Weights of a small image classifier.
Model: 21.3M parameters, arch vit, activation gelu, patch size [2, 2], layers 12.
Training: adamw at rate 0.0017, 6300 steps, batches of 64, held-out accuracy 98%.
Rows from expert 56 of block 8, named by matrix and row number. Rows with one number belong to one neuron. Each number is 128 + 24 x the weight over its row's rms, rounded and kept within 0 to 255. All counts start at 0. After the name is the row's rms in percent of the matrix's.
# up: expert up (model.blocks.8.mlp.up, 64x80x160), inputs 40-79
# down: expert down (model.blocks.8.mlp.down, 64x160x80, transposed), outputs 40-79
up.0 094 [107 128 120 112 122  94 117 160 101 122 127 131 104 105 151 114 133 138 105 138 126 178 113 124  98 127 139 113 105 175 114 117 180 124 139 141 134 171 112 108]
down.0 098 [136 165 163 139 116 110 135 148 145  98 142 145 129 127 128 166 115 135  88 146 162 141 151 122 129 121 159 185 117  99 136 140 117 104 128 130 151 109 122 135]
up.1 099 [129 124 136 179 122 148 123 126  83 137  94 149  98 135 117 117  84 117 141  95 133 134 124 162 138 123 109 118 146 117  95 133 121 134 155 174 123 177 135 141]
down.1 098 [105 117 134 111 102 113 108 109 152  93 129 166  97 103 114  96 113 114  88 122 155 128 121 119 142 143  72 136 126 104 123 158  94 155 136 123 167 132 129 137]
up.2 102 [111 156 111 129 138 161 136 150 116 168 137 154 117 167 127 130  97 119 131 126 160 161 103 145 159 124 124 113 140 126 111 102 132 181 110 173 121 142 119  92]
down.2 097 [121 120 143 147 133 149 153 162 144 181 114 108 131 130 150 139 103 120 163 181 164 161 114 162  96 138 133 110 135 136 112 129 139 144 133 125 158 142 155 155]
up.3 100 [154  96 131 161 147 147 141 116 149 132  94 111 126 135 147 153  96 136 130 114 106 132 188 167 128 185 110  66 119  97 131 122 159 146  92 160 157 122  96 177]
down.3 095 [130 134  88 155 112 106 160 160 150 108 152 134 166 127 128 111 143 124 143 126 133 112 159 143 125 130 168  91 101 123 114 140 151  94 134 124 145 131 116 133]
up.4 103 [139 160 122 134 112 171 120 146 130 125  92 125 139 145 138 140  97 129 119 114 134 107 145 114 156 142 121 142 136 109 107 138 154 141 147 158 157 160  74 157]
down.4 086 [126 110 143 134 134 131 117 151  94  96  75 138 114 132 107 160 148 116 140 124 139 126 133 162 139 125 159 106 126 143 160 133 174 121 152 124 131 108 135 110]
up.5 095 [153 109 100 158 118 116 169 148 120 162 103 138 101 133  79  80 134 156 132 158  77  73 140 156 151 166 147 130 152 110 119 130 131 120 188 111 132  96 142 125]
down.5 096 [127  91 143 117 138  87 120 101 142 116 115 111 117 136 121 140  85 164 106 143 124 145 141 115 131 131 119 128 131 115 136 155 136 129  97 121 133 107  97 118]
up.6 100 [115 116 101 128 148  82 119 152 107 187  96 141  82 153 151 149  72 107 138 155 133 129 124 110 105 137 127 165 139 111 128 177 129 132 100 146 138 117 122 128]
down.6 108 [121 123 131 137  68 129  92 124 123 149 126 104 122 116 128 127 131 147 104 135  62  89 151  91  97 127 163 142 134 138 121 148 127  93 166 185 110 151 100 140]
up.7 100 [145 140 164 141  87 123  82 139 156 152 164  90 119 132 145 135 108  86 142 130 139 102 172 116 118 134 114 106  93 103 119 126 114 166 151 109 110 124  99 110]
down.7 094 [164 146 146  91  93 120 136 103 106 145 145 138 126 140 120 150 114 141 160 144 149 148  86 111 148 149 106 148 125 107 130 118 155 159 168 104 150  95 163 113]
up.8 096 [ 95 120  94  90 127 124 141 127 151  70 147 109  97 139 122  94 111 134 134 156 153 137 139 103 140 156 141 147 154 117  95  97 160 114 153 118 128 117 118 208]
down.8 094 [114 113 138 114 136 173 113 122 131  99 142 119 150 143 115 134 121 147 118 127 135 160 114  80 113 131 139 187 156  93 126 109 100 131 165 129 157  95 116 109]
up.9 103 [116 137 123 126 117 142  86 111 101 163 124 142 184 155  90 122 107 117 116 119 137 125 138 118 137 161 110 151 116 148 105 175 158 135 154 101 151  85 157 149]
down.9 104 [115 121 182 126 127 186 119 132 132 113 127 181 130 119 108  74 143 142 146 167 134 141 150 121 154 152 116  94 126 148 100 142 163 123 141 159 139 135 101 156]
up.10 093 [142 114 102 117 120 154 128 177 111  83 110 104 162  93 116 113 137 139 127 144 152 108 101 144 105  90 136 109 125 112 124 131 152 135 140 141 138 125 115  76]
down.10 108 [142 191 111 108 109 142  85 170 175 106 115 131 158 119 173  97 151 132 106 114 207  99 156 125 118 120 118 128 126 138 159 159 177 122 145 133 125  84 126 141]
up.11 101 [142 129 101 133 128  86 106  79 140 110 156 116  88 102 122 108 101 112  94 146 102 146 135  99 142 132 140 129 131 106 113 140 116 132 150 141 139  97  87  99]
down.11 093 [159 131 103 147 112 157 110 113 142 128  90 141 113 147  85 135  70 126 128 136 160  88 134  95 106 157  78 113 118 134 118 153 104 135 104 163 121 142 153 108]
up.12 101 [134 139 142  88  87 123 144 120 112 120 135 128 147 147 154 135 143 133 157 159 135 103 153  84 102 153 118  97 121 132 110 120 132  95 155 164 164  97 134 124]
down.12 107 [144 111  89 124 140 117  96 142 113 117 110 122 119 172 114 149 128 129 138 101 162 122 144 112 123 159 107 109 140 148 130 130 150 111 115 121 103 157 136 122]
up.13 094 [179 109 161 105  77 134 122 147 141 124 157 117 145 129  75 136 140 133 108 122 154 141 103 158 147 129  93 128 168 133 143 155 127 123  96 118 142 125 128 108]
down.13 087 [100 131 163 125  97  64  96  95 159 129 115 128 110  88 157 135 147 143 134 102 147 124 123 115 198 142 137 115 113  98 102 133 116 116 127 127 180  90  93  92]
up.14 102 [134 128 165  76 108 113 122 164 107 110 144 101 146 133 160 123 136 160 125  97 167 125 123 125 118 118 126 162 128 134 107 133 139 102  99  90 107 102 105 127]
down.14 096 [147 140 134 138 147 216 121 131 134 104 121  98 107 148 102 113 125 105 151 125 125 148 140 167 122 158 132 143 124 109 153 108 129 130 140 125  97 146  99 158]
up.15 096 [127 159 109 118  97 111 147 108 119 136 124 159 115 135 170 136 118 159  96 126 113 109 134  90 137 128  92 116 137 131 119 150 117 162 151 107 121 131 150 180]
down.15 090 [157 122 108 161 119 106 125 151 135 115  80 133 114 113 129 149 120  66  97 102 143 126 120 134 108 134 126 135 111 117 153 186 114 121 120 203 134 109  86 117]
up.16 105 [ 77 131 155 123 135 140 142 141 135 166  95 155 147 104 134 110 144 128 144 111 114  99 119 160 133 119  96 125 143 143 139 134 119 146 157  93  90 140 118 108]
down.16 103 [133 121 129 150 155 121 143 136 159 193 122 164 124 177 105 114 144 139  97 134 128 119 156 136 139 133 101  82 112 119 163 166 160 132  99 108 150 155 135 133]
up.17 095 [137 160 161 174 143 136 131 114 128 107 110 140 122  96 105 120 140 120  95 110 138 111  88 159 100 157 188 148 155 102 109 101 108 101 103 115 139 111 148 150]
down.17 093 [134 129 107 120 145 112 121 156 122 143 108 164 141 180 123 152 162 116 152 139 138 106 155 150 130 137  81 122 138 128 199 117 150 115 158 128  81 120 129 165]
up.18 103 [139 143 147 152 122  96 113  89 145 168 132 123 107 127 132 149 136 171 174 127 129  88 124 111 119 116 144 106 132 114 127  89 149 114  99 127 118 143 129 130]
down.18 094 [108  86 100 154 139 124 111 137  90 119 121 116 136 139 166 151  95 122 110 127 132 100 153 141 126 137 198 102 105 152 141 150 113 131 113 182 143 150 160 125]
up.19 105 [ 94  86 189 187 143 111 135 110 134 134 152 143 125 107 113 127 154 120 147 113 144 106 160 156 139 135  94 179 115 159 148 101 174  87 115 132 166 112 125 174]
down.19 096 [113 128 108 144 136 128 111 142 123 110  92 152 114 174 133  98 122 167 102 122 155 150 129  77 127 133 148 147 166 125  87 124  94 110 151 116 121 110 138 149]
up.20 100 [113 119 169 139  80 118  96  99 104 125 122 144 136 103 140 125 131 105 168 119 142 114 106 156 134 113 162 194 123 135 129 116  84 110  91 154 136 134 168 115]
down.20 105 [ 75 106 127 114 154 131 130 124  94 169 122 146  90  84 125 163 171 138 124 137  95 158 146 160 134  89 110  84 122 116 105  94 113 129  94 133 102  73 123 120]
up.21 105 [102 138  98 130 121 108 158 118 151 102 153 133 128 127 124 158 138 145 139 144 118 108 102  91 145 156  78 134 141 125 105  91 178 149 142 141 124 154  96 120]
down.21 104 [128  98 112 128 143 110 136 133 134 151 118  94 149 101 104  87 153 185 130 160 136  87 120  89 139 132 124 116 108 132 117 130 113  98 163 133 139 123 119 149]
up.22 103 [108 156 106 127 111 169 129 121  89 129 105 167  97 110  68 140 117 117 105 129 131 104 106 118  99 115 148 136 117 126 132 131 128 122 122 141 129 138 125 104]
down.22 105 [141  95 116 158 146 120 126 143 117 140 111 133 148 157  89 132  89  76 143 154  81 144 145  99 132 127 152 129 135  91 143 143 125 126 138 173 176 126 151 160]
up.23 100 [141 114 124 135 125 144 107 118 122 164  94  91 137 125 131  81 127 186  92 172 172 137 124 146 113 138 119 129 131 113 178 112 120 108  99 146 151 120 128 130]
down.23 096 [135 151 129 130  95 115 130  98 111  99 143 130 157 112 105 105  94 123 137 150 156 119 108 134 100 101 111 108  96 118 164 137 140 133 109 103 113 141 109 118]
up.24 094 [101 169 150 162  82 159 156 143 110  89 170 109 100 160 148 130 155 123 151 171 121 122 142 133 139 121 120 132 100 127 148 155 158 141 120 129 136 113 103 150]
down.24 104 [126 107 180 130 120 148 102 146 156 101 153 129 148 112  91  99 142 159 111 117 114 152 109 101 108 145 124 120 129 114  91 134 149 122 124 160 164 137 119  94]
up.25 093 [134 131  88 141 116 133  93 122 154 100  96 127 131 143 118 131 110 112 122 119 123 190  97  88 112 122  72 106 152  93 194 148  83 117 126 139 119 106 127 124]
down.25 102 [156  94 136 168  97  77  65 123 117 128 139 147 143 131 141 159 120 130 139 102 126 116 153  62 156 132 127 138 107 125 152  93 111  84 178 143 152  83 125 111]
up.26 102 [116 134 127  63 135  45 124 152 130 164 151 119 106 102 125 108 132 120 120 159 112 168 130 132 100 114 118 114 129 114 116  85 198 162 108 142 147 147 128 124]
down.26 107 [137 117 150 119 155 111 137 141 137 100 167  97 100 144 154 114 171 115  84 103 174  81 122 136 143  91 119 125 121 132 125 137 116 124 113  89 151 111  84 118]
up.27 094 [109 172 143 144 155 153 122 199 140 126 104 119 132 131 145 121  90 142 103 102 138 161 135 131 128 141  82 148  98 113 122 111 127 139 104 126 105 123 137 140]
down.27 096 [144 118 153 114 108 154 134 132 103 152 142 142 171 153 135 106  95 154 130 110 184 117 114 143  85 133 167 112 150 129  88 189 124 102 141 123 104 142 177 114]
up.28 100 [121 148 137  85 123 149 132 133 153 121 164 128 122 131  95 146 127 121 127 139 153 112 137 153 121 152 165 133 141 130 147 108 141 115 119 107 109 129  74 154]
down.28 105 [126  75 135 150 122 129  99 130 136 169 133 144 158 122 125 119 118 140 152 133 117 146 165 106 125 132 116 175 122  74 144 127  75 159 174 154 142 117 138 127]
up.29 095 [126 143 116  97 134 131 142 119 146 140 153 132 145 127 160 142 126 111 137 137 113 128 107 150 134 162 167  89 130  83 121 155 139 109 122 133 110 139 122 140]
down.29 102 [ 74 103 102  86 164 118 132 106 150 144 120 117 139 131 117 139 142 157 147 177 146  91 165 140 101 152  79  90 164 100 161 116 167  79 117 175 144 103 140 121]
up.30 102 [172 182 137 111 127 124 181  93 127  95 144 159 181 119 127 116 153 114 111 108 111 159 110 136 109 119 148  97 145 153 189 113 121 148 108 126 106 112 111 148]
down.30 092 [151  63 149 136 138  75 102 130 131 152 149 116  96 136 129 136  99 115  98 146 134 132 111 155 114 153 153 134 136  92 117 129 140 126  69 146 126 145 138  98]
up.31 101 [128 127 145 160 118 158 152  78 129 177 128 158  87 143 136 170 102 121 131 138 161  90 158  91 131 164 156  82  98 106 126 137 121  94 171 169 113 160  82 124]
down.31 096 [113 172 107 138 131 126 102 102 147 113 114 129  99 152 114 124 106 138 122 114 112 133 157 131 177 130  62 158 117 139  89 132 113 130 124 134  88 126 153 157]
up.32 087 [114  82 161 143 169 117 113 123 116 123 154 133 121 149 133 159  82 144  86 167 117 156 147 190 129 164  98  98 155  95  97 114 112 161 108 121 130 135 137 125]
down.32 107 [178  92  98 109 158 124 148 164 166 149 132 123  98 158 130 123 128 124 114 145 147 166 109 107  96 148 141 132 132 145 137  95 121 127 124 139 149 147 122 119]
up.33 105 [112 111 116 159 138 110 107 142 119 147 189 126 169 141 145 104 185 107 144 124 124 128 163 145 172 102 181 172 137 112 136 140 128 168 104 123 140 174 148 120]
down.33 096 [146 111 136  94 104 156 154 150 140 100 123 155 126 123 162 141 126 117 170 149 135 131 163 155 156 134 103 116  91 184 127 122 167 122  86 113 118 130 158  94]
up.34 102 [137 107 141 100  97 140  97  92  96 110 130 194 116 122 139 173 157 124 122 113 135  81 120 143 111 108 119  83 147  87 144 189 110 129 164 114 150 129 113 138]
down.34 102 [140  83  57 107  68 144 121 159 104 113 117  95 107 128 155  76 152 140 105 122 176 129 129 134  81 111 164 149 100 149 133 129 149 117 115 119 154 107 176 141]
up.35 100 [112 110 136 140 125  98  89  85 122 101 134  84 108 157  90 133 143 113 108 113 120 140 133 141  95 158 136 102  82 103 172  85 124 160  80 120 126 118 107 130]
down.35 097 [132 156 142 131 109 140 131 117 130 152 100 110  89 102  73 123 159 123 151 120 103 157 151 141 119 123 138 131 149 143 124  91 116 107 136 129 115 116 112 132]
up.36 103 [150 140  90 135 156 157 132 140 130 159 154  98  99 106  88  80 116 188 125 163 140 122 169 129 134 177 167 130 149 148 121 119 108 124 148  88 112 117 117 110]
down.36 108 [ 68 158 152 141 133 148 140 152 128 127 156 123 175  94 115 105 155 149 105  75 135 150 110 151 119 115 126 134 143 104 145 128 119 145 128 143  84 108 118 157]
up.37 100 [129 166 108 139 155 120 112 113 157 163 150 165 118 150 102 128 143 126  97 166 128 131 167 149 122 138 133 149 157 116 121 114  75 126 161 113 143 169 142 133]
down.37 101 [117 145 101 134 131 142 103 115 140 147 119  85 101 161  82 135 132 111 143 155  72 106 120 153 168 129 124 122  95 164  94 118 128 162  58  83 124 132 147 115]
up.38 093 [170 112  91 120  93 143 131 130 128  91 129 150 113 122 105 103 122 134 129 154 141  95 128 142 149 150 157 185 135 117 137 105 138  94 149 109 146 120 136 109]
down.38 101 [155 152 129 147 155 117 108 124 124 131 101 128 168 150 124 144 136 135 171 148 171 157  64 146  77 106 137 104 138 137 107 109 125 133 125 147 108 137 127  96]
up.39 099 [ 89 105 127 129 134 149 114 150 136 124 142 135  80 163 128 100 147 124 112 150 121 116 134 131 116  78 126 142 131 159 110 194 149 131 138 117 123 142 144 141]
down.39 113 [116 106 158 160 137 116  63 156 152  95 135 106 121 112 143 132 165 115 131  96 106 124 166 168 118 140 146 154  97 180 161 143 144 184 121 111 123 146  97 106]
up.40 098 [144 140 104 149 126 121  97 135 155 114 137 164 133 125 101 132 174 113 127 149 154 143 120 138  90 131 123 137 116 150 133 155 113 120 116 123 115 137 148 124]
down.40 105 [130 136 129 125 138 164 156 169  90 101 143 136  64 144 138 138 106 137 131 143 108 125  80 150 165 107 101 111 121 134 101 114 123  91 101 114 174 145 132 148]
up.41 100 [118 134 188 110 126 161 184 151  87 164 141 116 153 131 122 102 115 135 113 165 126 128 157 146 124  76 129 130 179 135 141 144  96 122 131 173 101 105 180 118]
down.41 106 [110 116 105 116  80 135 161 110 129 159  95 159 139 135 159 106 137  85 130 100 146 127  72 123 160 115 100 128 128 157 124  96 100 100 113 170 181 171 180 162]
up.42 106 [122 128 141 105 107 156 123 100 154 141 106 132 139  62 121 114 152 122 174 130 184 136 106 142 134 112 111 141 152  85 127 148 112 117 134 128 133  99 181  99]
down.42 100 [159 124 137 141 124 144 149 126 109 104  71 110 105 139 123 118 118 134  99 168 108 144 162 120 131  94 113 152 123 150 121 141 165 106 113 105 157 114 127 150]
up.43 108 [113 118 156 116 128 163 124 129 136 155 147 148 137 119 147 144 109 137 130 128 123 125 108  81 167 117 139 111 106 140 122 103 201 115 119 166 112 130 137 177]
down.43 101 [123 107  93 146 142  77 125  86 158 137 121 176 165 147 124 122  89 167 158 110  90 118 131 117 112 158 139 123 177 136 149 144 112 112 104  64 160 151 132 128]
up.44 104 [161 124 133 155 135  92 130 151 164 129 164 108  99 133 110 145 156  74 133 138 138  96 160 159 126 147 149 179 118 166 104 141  86  76 121 155 143 126 148  92]
down.44 098 [124 167 139 145 128 183 139 125 123 127 136 132 146 140  88 156 127 159  81 131 150 125  92 122 131 156 164 127 134 125 163 120 107 125 123 121 150 160 122 123]
up.45 098 [141 106 104 126 100 124 123 109 109 155 141  93 109 117 196  88 180  98 131 112 165 115 113 126 121 107  93 144 146 142  91 133 153 118 122 131 143 109 104 161]
down.45 096 [108 167  76 128  99 166 160 104 141 149 140 133 137 128 104 115 129 103 113 169 141 137 117 126 103 166 122 136 120  98  62 157 151 132 118 146 147 120 138 149]
up.46 101 [138  49 142 118 113 125  77 141 104 128 157 104 142 118 104 145 160 113 112 119 105 129 118 105 150 109 116  97  89 113 129  98 168 125 149 103 155 167 151 146]
down.46 093 [127 157 128 149 136 151 126 147 111 142 133 113 128  89 143 154 130 107 137 106 129 182 124 158  54 104 133 144 152  78 131 137 138 140 115 106 152 112 141 114]
up.47 100 [163 126 140 110 170 152 102  61 126 120 121 154 176 156 135 109 161 120 108 138 104 121  91 106 126 142 111 113 137  85 124 141 182 116 150 132 185 113  92 143]
down.47 093 [145 110 112 123  84 131 141  96 133 112 112 110 126 169 145 126 107 127 132 145 148 154 120 160 121 140 160 149 116 172 127 136 120 127 103 112 106 129 160 118]
up.48 098 [139 105 116 137 168 115 128 151 154 137 140 156  79 175  78 165  99 118 119 178  95 166  80 140 114 115 174 150 106 153 110 139 145 124 127 107 120 119 106 156]
down.48 104 [172 164 128 137 131 113 144 151 126 130 108  95  93 165 144 148 120 130 102 124  72 192 112 172 136 168 128 172 146 144 134 160 117 128 108 158 114 114 166 120]
up.49 100 [141 143 152 156 137 111 118  88 169 121 135 142  86 108 106 124 151 107 157 145 163 143 109 121  94 104 162 139 122 116 182  88 107 132  89 169  97 112 119 150]
down.49 098 [104 112 155  74 139 134 105 108 129  71 171 130 127  98 133  64  92 124 105 137 112 112 143 148 145 107 126 129 135 104 105  92 125 144 118 143 146 134 137 127]
up.50 094 [140 149 148 149 142 134 122 126  86 113 102 115  93 150 126 112 109 141 135 115 120 127 138 134 157 115 109 110 161 137 158 148 146 125 136 134 136 120 122 107]
down.50 098 [168 132 126 166 119 126 126  96 139 114 142 103 120 116 117 122 160 110 120 117 127 145 143 104  86 106 121  86 167 132 159 142 131 125  97 139  76  93 136 175]
up.51 108 [132 104 108 139 126 150 135 116 119 152 116 102  86 155 118 144 117 122 129 167 123 152 106  99 132 163 101 173  97 127 123 138 131 189 127  59  92 118 173 148]
down.51 098 [170 144 140 143 190 100 123 150 112 139  81 124 121 116 128 143 155 131 142  91 149 107  97 104 122 155 126 106 102 124 161 167 106 109  76 112  96 152  97 101]
up.52 106 [174 109 103  95 162 112 162 117 116 152 139 157 105 154 122 150 138 155 107 118 125 152 127  99 147 128 169 119 111 125 128 113  77  99 127  95 123  87 144 120]
down.52 098 [126 132 151 178 163 163 127  98 128 175  81  85 150 144 114 137 126 136 102 100 134 181 159 134 101 145 107 103 135 115 119 146 155 111 126 113 147 123 156 120]
up.53 094 [144 140 125 137 161 121 137 102 114  92 148 145 149 107 163  70 199 120 134 162 111 117  97 133 128 100 112 126 129 106  87 159 144  88 201  88 109 137 182 108]
down.53 109 [110 152 122 125 132 146 108 133 148 129  97 122 124 154  84 141 126 109 128 135 153 138 108 123  98  81 126 141 111  80 130 139 169 140 164 127 150 202 115 119]
up.54 096 [ 95 125 139 207 114 128 108 116 151  98 147 116 142 135 155 117 121 112 100 143 130 107 127 100 154 134 155 155 160 143 148 107 154 127 181  93 130 142 130 152]
down.54 104 [170 134 111  99  95 147 120 124 133 107  98 146 110 173 126 158 148 159 154 122 126 143  99 150 139 108 178 111 155 138  96 119 122 138 146 153 143 138 104 110]
up.55 096 [156 134 164  90 152 130 178 143 138 115  79 120 107 176 122 108 105 159 163 137 124 133 126 130 146  95 110 135 124 106  93 131 109  99  92 133 126  90 124 146]
down.55 101 [155 147 114 125 105 121 155 104 125 116 127 113 132 121 144 137 119 175 107 140 123 143 177 151 118  80 157 137 100 165 152 141 138 124 115 118 111 117 120  94]
up.56 105 [132 133 124 110 121 136 128 139 136 122 105 145 141  95  96 179 134 104 154 135 154 160 133 129  87 106 107  61 129 130 146 118 149 131 158 136 112  91 183 142]
down.56 098 [108 125 132 138 177 145 119 138 134 120 106  98 163 158  49 137 136 146  87  87 138  77 107 118 147  92 151 132 164 103 135 117 120 121 117 101 138 149 111 107]
up.57 105 [131  91 108 132 146 125 117  94 143 127 180 129 117 119 161 150  94 129 121 124 129 128 104 139 158  83 151 162 137 151 105 116 145 144 116 113 125 100 123 143]
down.57 106 [123  74 133 116 150 122 105 116 163 133 145 161 128 154 119 142 137 121 138 113 149 151 130 139 128 163 122 107 173 136 123  81  88 165 167 156 154 164 144  98]
up.58 097 [154 106 115 164 137 104 133 100 144  96 144 102 160 175 168 120 107 172  95 105 107 116 140 111  92 103 100 144 108 117 141 102 109 107 119 148  86 141 118 115]
down.58 096 [153 140 102  92 139 107 115 176 143 116  96 142 119 115 141 109 145 120 105 111 178 129 103 107 139 146 168 157 147 100 121 130 148 139  86 129 120 108  99  66]
up.59 097 [131 140 187 129 123 117  94 140 148 137 121 153 129 128 111 112 112 152 108 114 126 116  98 174 173 148 128 159 102 129 123 124 126 151 123 101  88 125 129 149]
down.59 108 [149 143 114  79 164 136 151 162 113  99 137 115 111 129 130  99 137 113 117 108 113 149 169  94 139 127 136 126 103 126 176 104  91 151 120 113 146 118 138 144]
up.60 103 [150 105 125 153 182 119 139 137  64 167 144 139 144  95 178 118 113 102 118 147 119 102 120 147 130 116 156 154 157 118 123 145 131 157 150 106 130 104 123 135]
down.60 111 [137 147 113 132 164 135 154 103 142 136 127 134 140 132 134  92 104 130 125 121 133 105 166 172 129 132 128 132 145 113 116 148 136  85 102 106 162 191  97 164]
up.61 096 [134 118 134 157 128 112 150 101 156 141 122  67  95  81 154 124 114 128 146 169 127 108 139 134 159 133 113 122 123 120 142 131 123 179 137 135 112 136 135 147]
down.61 106 [139 139 120 132  94 119 121 134 161 116 140 168 187 114 116 136 136 137 182 168 101 148 149 125 103 135 158 149 131 100 112 121 143 134 106 129  70 147 158 140]
up.62 100 [116  96  91 146 132 141 132 127 156 119 147 137 142 103 122 128 106  99 157 131 121 144 141 158  84 159 141  98 150 162 155 114 114 149 118 149 111 144  94 154]
down.62 107 [132 149 104 159 120 170 147 120 215 101 153  99 133 110  97 151 113 163 139 147 167 130  89 126 118 136  98 133 131 132 125  82 118 141 142 117  94 101 142  80]
up.63 094 [150 134  90 108 148 136 167 135 176 127 110  98 144 132 134 117 102 139 132 174 125 164 127  95  95 103 117 136 164 133 128  88  82 125 108 139 140 128 161 135]
down.63 098 [138 191 140 139 105 174 106 129 119  87  93 153 157 103 126  69 111 125 103 103  90 153 143 133 111 139 133 136 133 122 147 135 159 137 115 152 173 122 120 111]
up.64 115 [149 119 163 138 137 117  88 174  86 130 134 106 143 132 101 103 111 141 168  94 140 140 165  88 133 105 148 126 138 113 126 140 152 164 103  93 116  94 138 140]
down.64 101 [138  92  54 106 116 118 129 141 126 143 145 103 125 145  96 131 118 118 132 110 128 155  80 133 164  93 181 136 131 150 120 106 108 144  95 113 108 139 120 152]
up.65 104 [157 173 121 119 131 165 110 161 154 130 143 126 154 152 106 150 156 120 148 112 114 113 151 141 171 166 127 162 143 109 124 113 108 179 140 128 127 106  80 110]
down.65 100 [156 145 122 178 102 125 100 118 136 150 138  88 148 144  78 142 109 146 176  79 108 105 139 156 118 158 127 212 109 152 160 115 151 142  76 125 134 101 135 114]
up.66 099 [135  85 189 114 118 144 116 132 124 117 110 143 138 111 101  65 143  88 138 133 156 114 189 151  90  90 134 113 128 108 142 144 141 135 117 126 131 131 171 115]
down.66 097 [140 124 151 122 147  85 136 108 191  93 122 153  90 144 146  96 149 129 134 154 129 115 121 116 160 130 120 122 124 157 146 142 145 125 101 131  85 105 123 100]
up.67 087 [129 114 110 142 155  80 111 149 134 130 126 148 112  88 125 107 131 104 179  80 133 149  91 139  87 156 147 154 138 135 114 120 131 122 134 118 131 110 172 111]
down.67 099 [108 148 119 167 134 136 125 178 149  84 135 110 120 168  78 103  87 119 138  98 134 128 116 126 131 141 130 132 152 156 138 145 126  91 122 136 153 131  98  93]
up.68 104 [100 134 134 140 123 161 111  96  99 131 110 139 141 151 160 133 156  96 118 155 109 153 143 124 131 107 140 127 116 127 131 103 129 101 147 127 146  85 145 109]
down.68 108 [107 161 137 127 145 147  92 158 118 127 164  75 123 143 101 165 147 108 138 106 112  85 106  87 125 170 139 141 118 137 143 165 123 135 125 107 122  71 140 127]
up.69 100 [163  89 136 135  64 178 148 118 127 145 133 121 121 125  87 147  93 142 161 114 141 129 116 145 131  69 150 129 136 121 111 104 135 174 167 137 122 120 145 140]
down.69 105 [157 116 129  96 131 130 150 176 108 127 126  90 142 186 109 157 122 119  83  89 127 142 120 120  97 135 123  83 162 116 103 132 126 158  93 122 130 101 170 120]
up.70 098 [153 124 177 109 151 160  88 112 132 139 128  75 161 114 124  86 144 152  93 130 125 104  64 160 147 119 135 165 138 146 118 137 117 117 109 157  84 137 124 130]
down.70 098 [180 136 132 148 127 100 107 119 128 147 104 116 154 138 145 158 145 139  98 108 122 123 146 102 158 131 174 187 131 127 108 116 131 143  89 159 139 101 140 165]
up.71 112 [ 95 155  94 129 117 166 114 132 152 128  95 109 123  96 187 111 138 124 102 116 109 129 146 150 145 116 143 132 142 153  86 150 111 134 121 143  94  92 147 146]
down.71 099 [171 174 142 109 123 133 123 140 120  89  89 123 131 169 142 137 166 143 125 131 136 107 123 161 117 118 133  98 116  93 148 119  99 142 118 145 100 124  99 140]
up.72 111 [103 110 172 147 110 123  89 129 101 139 157 160 117 130 111 102 115 122 153 112 151 158  93  96 185 167 113  75 132 132 116 116 152 114 117 152 155 155 160 161]
down.72 096 [ 93 143  92  99 145  99 163 130 157 134 133 167 128  86  78 124  97 110 105 137 121 134 150 141 104 106 151 139 146 107 133 148 111  80 142 149 148 103 143 134]
up.73 094 [136 117 132 109 136 100 161 145 142 126 104 149 128 139 163 105 182 123 107 118 121 137 107  78 127 128 142 154 122 130 135 138 164 114 113 122  95 140 113 115]
down.73 094 [105 124 146 119 152 135 122 191 120  93 134 137  95 131 114 131 155 128 136 153 143  72  99 124 130 128 118 157  97 103 108 114  84 140 134 143 147  95 102 125]
up.74 104 [101 105 138 149 112 134 122 104 132 112 142  72 117  92 151 109 126 153 121 149 144 130 120 177 143 117 101 117 163 148 106 105 182 134 134 133 179  92 157  58]
down.74 092 [101 166 139 126 101 126 123 146 110 136 142 101 138 143 121 120 130 122 150 129  67 156 131 117 138 101 138 133 128 109 151  72  86 147 121 145 128 112 119 115]
up.75 103 [ 93 153 140 128 119 142 175 115 147 161 129 106 112 177 128 122 125 135 152 131 101 130  89 115  81 157 155 141 167 100 140 107 125 169 112 174 118 126 158 159]
down.75 101 [106  93 112 122 100  88 126 127 133 104 116 109  90 123 113 126 135 122  81 139 146 130 117 142 120 152 142 171 156 128 151 152  77 114 146 186 132 122 138 115]
up.76 096 [103 142 155 164 121 130 131 115 114 175 123 169 157 119 133 163 106 117 128 172 142 139 130 141  92 137 116 155 166 189 108 147 163 131 130 130 141 138 133 141]
down.76 095 [178 133 103 128 146 108 125 180 130 145 121 143 135 123  62 125 124 154 130 124 135  87 140 146 120 104  95  82  94 161 141 157  87 163  89 147 107 142 117 208]
up.77 107 [120 143 128 106  79 116 150 142 144 108 173 135 107 110 143 128 112 148 118  74 153 128 140 116 121 154 139  98  99 160 160 139 160 140 147 129 101 105 183 140]
down.77 091 [152 131 114 117 118 174 119 138 138 123  85 121 120 154 172 132 108 139 113 124 136 130 169 166 117 136 123  96 144  83 142 133 110 128 105  96 139 147 135 136]
up.78 092 [130 156  96 117 130 132 135 127 120 111 157 184  93 126 119 130  65 138 116 119  76 101 116 113  99 143 166 149 175 126 137  98 162 103 157 104  97 125 117 120]
down.78 105 [115 116 161 130  99 168 145 139 145  96 102 147 109 133 133  83 113 127 148 149 113 207 119 123 148 124 130 128 125  80 178 128 194 179 174 114 111 104 170 128]
up.79 096 [127 112 185 125 145 131 181 112 104  91 112 115 133 146 137 144  80 139 160 103 130 107 142 112 130 140  55 126 144 172 129 142 118 127  91 132 120 174 135  89]
down.79 101 [146 133 150 150 122 131  88 130 112  94  99 183 156 122 145 123 118 145 118 164 137  85 195  90  83 102  80 135 106 135 114  95  91  92 125 107 133  86  97 142]